Weights of a small contrastive audio-text model: 15200 steps.
Rows from block 6 of the text encoder of a small contrastive audio-text model, named by matrix and row number. Rows with one number belong to one neuron. Each number is 500 + 25 x the weight over its row's rms, rounded and kept within 0 to 999. All counts start at 0. Numbers have three digits each. After the name is the row's rms in percent of the matrix's.
Before each neuron's rows are labels from the 100 texts, of 14848, where the neuron reaches its largest size: "tokens" is the input token at the peak. Only what is clearly more common there than usual is listed. The data: Morse code for random letters and digits, with fading, noise and interfering tones.
# gate: MLP gate (text_encoder.blocks.6.mlp.gate.weight, 336x128), inputs 0-127
# fc1: MLP up (text_encoder.blocks.6.mlp.fc1.weight, 336x128), inputs 0-127
# fc2: MLP down (text_encoder.blocks.6.mlp.fc2.weight, 128x336, transposed), outputs 0-127

tokens: "q"; "x"; "0"; "t"
gate.256 113:526499441527527502491485492479541524507501499508530488495472464503474494512510517471536519494517490464508533542464535453502537499496471557533486524479522499474486465515474475510482496503475514536484489504524424461527559471540487512510474506460485497499525457493487462515522508496501522451494486470548544510484509504497488503500482511479505560500482508505501478535540508495485480501495
fc1.256 110:547480476516537498496544501476516525506500478452498481511526493473528481521496481518535462493547488514461545442485494487527501502511492494484550481454463476475550511468481488479485473481459521485534516548520496523483492499512521504500491519510489518498477517483534469542549518516502495504516466559502516480508538498496486518493539520477504495542466487470475476515531515466502491453498
fc2.256 115:511506541488511523491497499461442530485517524497472504458543518509524477552491530535509522510507497542547527522526500486485484432529475455483489522520498489515544501458517499456539493503514548537494465507482473494484485538505508503514489516483536494491506545540463497508524530505517497513517493512497545498496532501539500503486481502496509523518547494467457535501485469465530533501509

tokens: "v"; "g"
gate.82 093:496504463534515503528489495512500497503499498507525480513519538469545466513462543502506497484515514501525519484452483452522519490489492525469528476477511492516513512486493511452492531480500512474524492519473528484503521496502495503491452510505495461499514509444500431495495508502512473446504509533531525484495497481519519454549521508465614523529489510525505520520511499473529478491497
fc1.82 099:453462469518488522521447509488510540486514476496504503492475480551494462496559503522501483542478472529484487452528471546460462472470456476524505480524507466529491505540517479491466463476459470513505488502485512496521524532493534552502491510498469497517492501506480482520491523483498501490509529515488492512507442476521495498486497479540576494471514532488493503516489506535508518510476
fc2.82 104:527503512492531442513490514495511527455517476479532469509480536496507516508489428444474510512517501485488502451498469512460517508468497519457513492512513538531508518475500491490477467498505528455515484560498496496493523526490488472545518475497468499508521549488520465499506541485530492478493484484473475501456508526470511499509493480452474494480482514465505502480524530455450499506452

tokens: "q"; "o"
gate.192 101:514544529515505494496496504512491527544510480491517487517513478513531532483479527483490494494533525472533498502434525430521509514527514554511441461502546517456512519500487456464511520464490509529451520506505471521536475517511462508480516516521465540498523480520509510510496536509557477489513462521515527530520506505487472522480518521464491502488479523515489520505483478475497506477452
fc1.192 096:537484457567505475461483501439489451507523486501480422454523493524507487471470481493548479503475491486509488532492500499506539482526540518476504476462531514489516493535516503498465500500518521490527510497522512494460503530521521471514523528500498524484530477508527508527523489481519513535514482494527506492430491527521507499512502507446480434500544508487497488511508502508487515487474
fc2.192 101:505547488517470524507549490493485517528480489469478465515520469534520479553485493511501536523522532484501522530499498536526462517498486452528464463478445512472535521503554525492527477490515512450498491508493532511467454546485498478511482519478504507467480520496529505461465514512510538540468513553516517486516492537487493516486482502507487540542546516522495503477517490513516486494507

tokens: "v"
gate.286 089:512514523531498522499454479512509537518486442512506500459512482484538489494504484529473497439546505527490473556479477486510499501492503500465513505517495498493481469506523511493493485443461504540487508523510486484506487493543514522495455487448509503530478537482541500477510501537464530520526526534527494467539453480518516512537534484473468546471471492515527511523518502537520460504488
fc1.286 099:555506490555505475496487515476515503537491523494514520526476483541519496519496496458484505489479480470522526479477507508507558462475489526510485526484508477463490496510502513529478469510502456500587470527528469491533532511566510526503490512486487506478499493475482480516496467523490470500484482515495512478480506520516504519489494454499450546470480511501483467533549500496450463506469
fc2.286 096:527491497507517535539525506476513530503501472472538521516506477476467492542518551505563505509539554489531509483509521515541475470485499524552480498502522465504501484480495514509465494504492534510519483538539502478487494494527459505507502515503475523483525495510497495495478480493571489485527530538558532489509494513522466535466491454487527467483495463533512534464512511489465499528525

tokens: "v"; "r"; "h"
gate.157 090:503520497548490513515490477478467520523459483532520498500509455556549511511500488478498511506508480525509505512466544434524521486525469496523503475497511431488499507521525489508510492512475461493520506528500496469510506532524459515502466481489460537513489508522509480468477506522508508482489490542510516533510427462514475485499505504490500514467522534541577474527499473521501499525514
fc1.157 096:507512460479526464525534537479502506523504527498493453505504497464524516530524503481502485530561504456490491479483491492507503477492528494502534503463538454512486550511505487516535512496528472432499488500512495474502491540497499484485512499479478545500509461514517486481517536499501480479491501437535529518481525496464510502527504506505424521487520483515478461490480482494472519513576
fc2.157 095:463477511470534527505451479489500487509532487496471547490523538455474468481476506509513531477485532518490500463513473496509493517499458523502505460485492495531503492505504478467484524534525500499525539494496525474499490509481543534502538497514507463511459487461513491498535478550508501479501472447495516517440521514471512455534483553497508512503506482485533450474469474461542480516525

tokens: "v"; "2"
gate.194 103:529508483572500458482515502480478530503532414498513497493516478489494483507498483528459489491481522483483495449497471446486490501496489496502470497524512505498516529497485498492483461457469487563478517491516433495522485519529486557497527536545465555504526502492475534530532502518530515515501500523500506533472526517486511518521523512490497474479532492488512498521480530532494503513522
fc1.194 107:485493479480508504508501494535503495450471519475495485526466475454503493509521469501499507462506491511542569526480498474523477456506478494512540493539501431492487519498502500490527459573521465511481496488490495475501511479487452517510500494496513530481483508506464487515498500493521523518460531515486536490499513474517530508542548469504526513509515502505533463507541525458461459513550
fc2.194 094:484535481504509521521478528479432502497489518528501512496503501536532543522474513501500517485534514541500502511501507524482458479536509511439504517481530492495499525554514482481535496444459504534470480465494542480503481508476500481487468541538453467510505497532461463496499512508521527491473454491498565506491532497506514514550516505474508475524517514523462506517523490488467486528484

tokens: "v"; "r"; "9"; "8"
gate.323 117:535510474500473505534528453532525534527525494490504519502488503473475474496476482529495523475508504473549556523455470438499475469508494534467507477526514483515525497494497495462474488460454491505520500573535510467495531497543484514459489505499509520504471531465482446517489503494499476503489499513465543471515481494524493487508513497466501497462489522499560475507517525489511493515532
fc1.323 113:529552455478521461500539504498550480482506521493488500537482488446520504486482494500514477497493485516513499467503537496505522540490480518481468496494478517501496535462480465482507507520500526478465495520497484505502454490511478521489480520456501494493520509475479512544523501469488436501458493495525504477496507479449532515463470494494458505508503472516570485518496569520502527485439
fc2.323 109:472521537497523488524531494482495529516453499484467508485556510496526471506499529499520487509447497488496456460470526501493526448548499469497467475502473492499504484492471474496508498493485453553490528454528544507474452523491508505511461510442547475514508488480512546488496496490525504475504466530515500487511518520506503478494506474458494535479487523507544485534479457510478459514491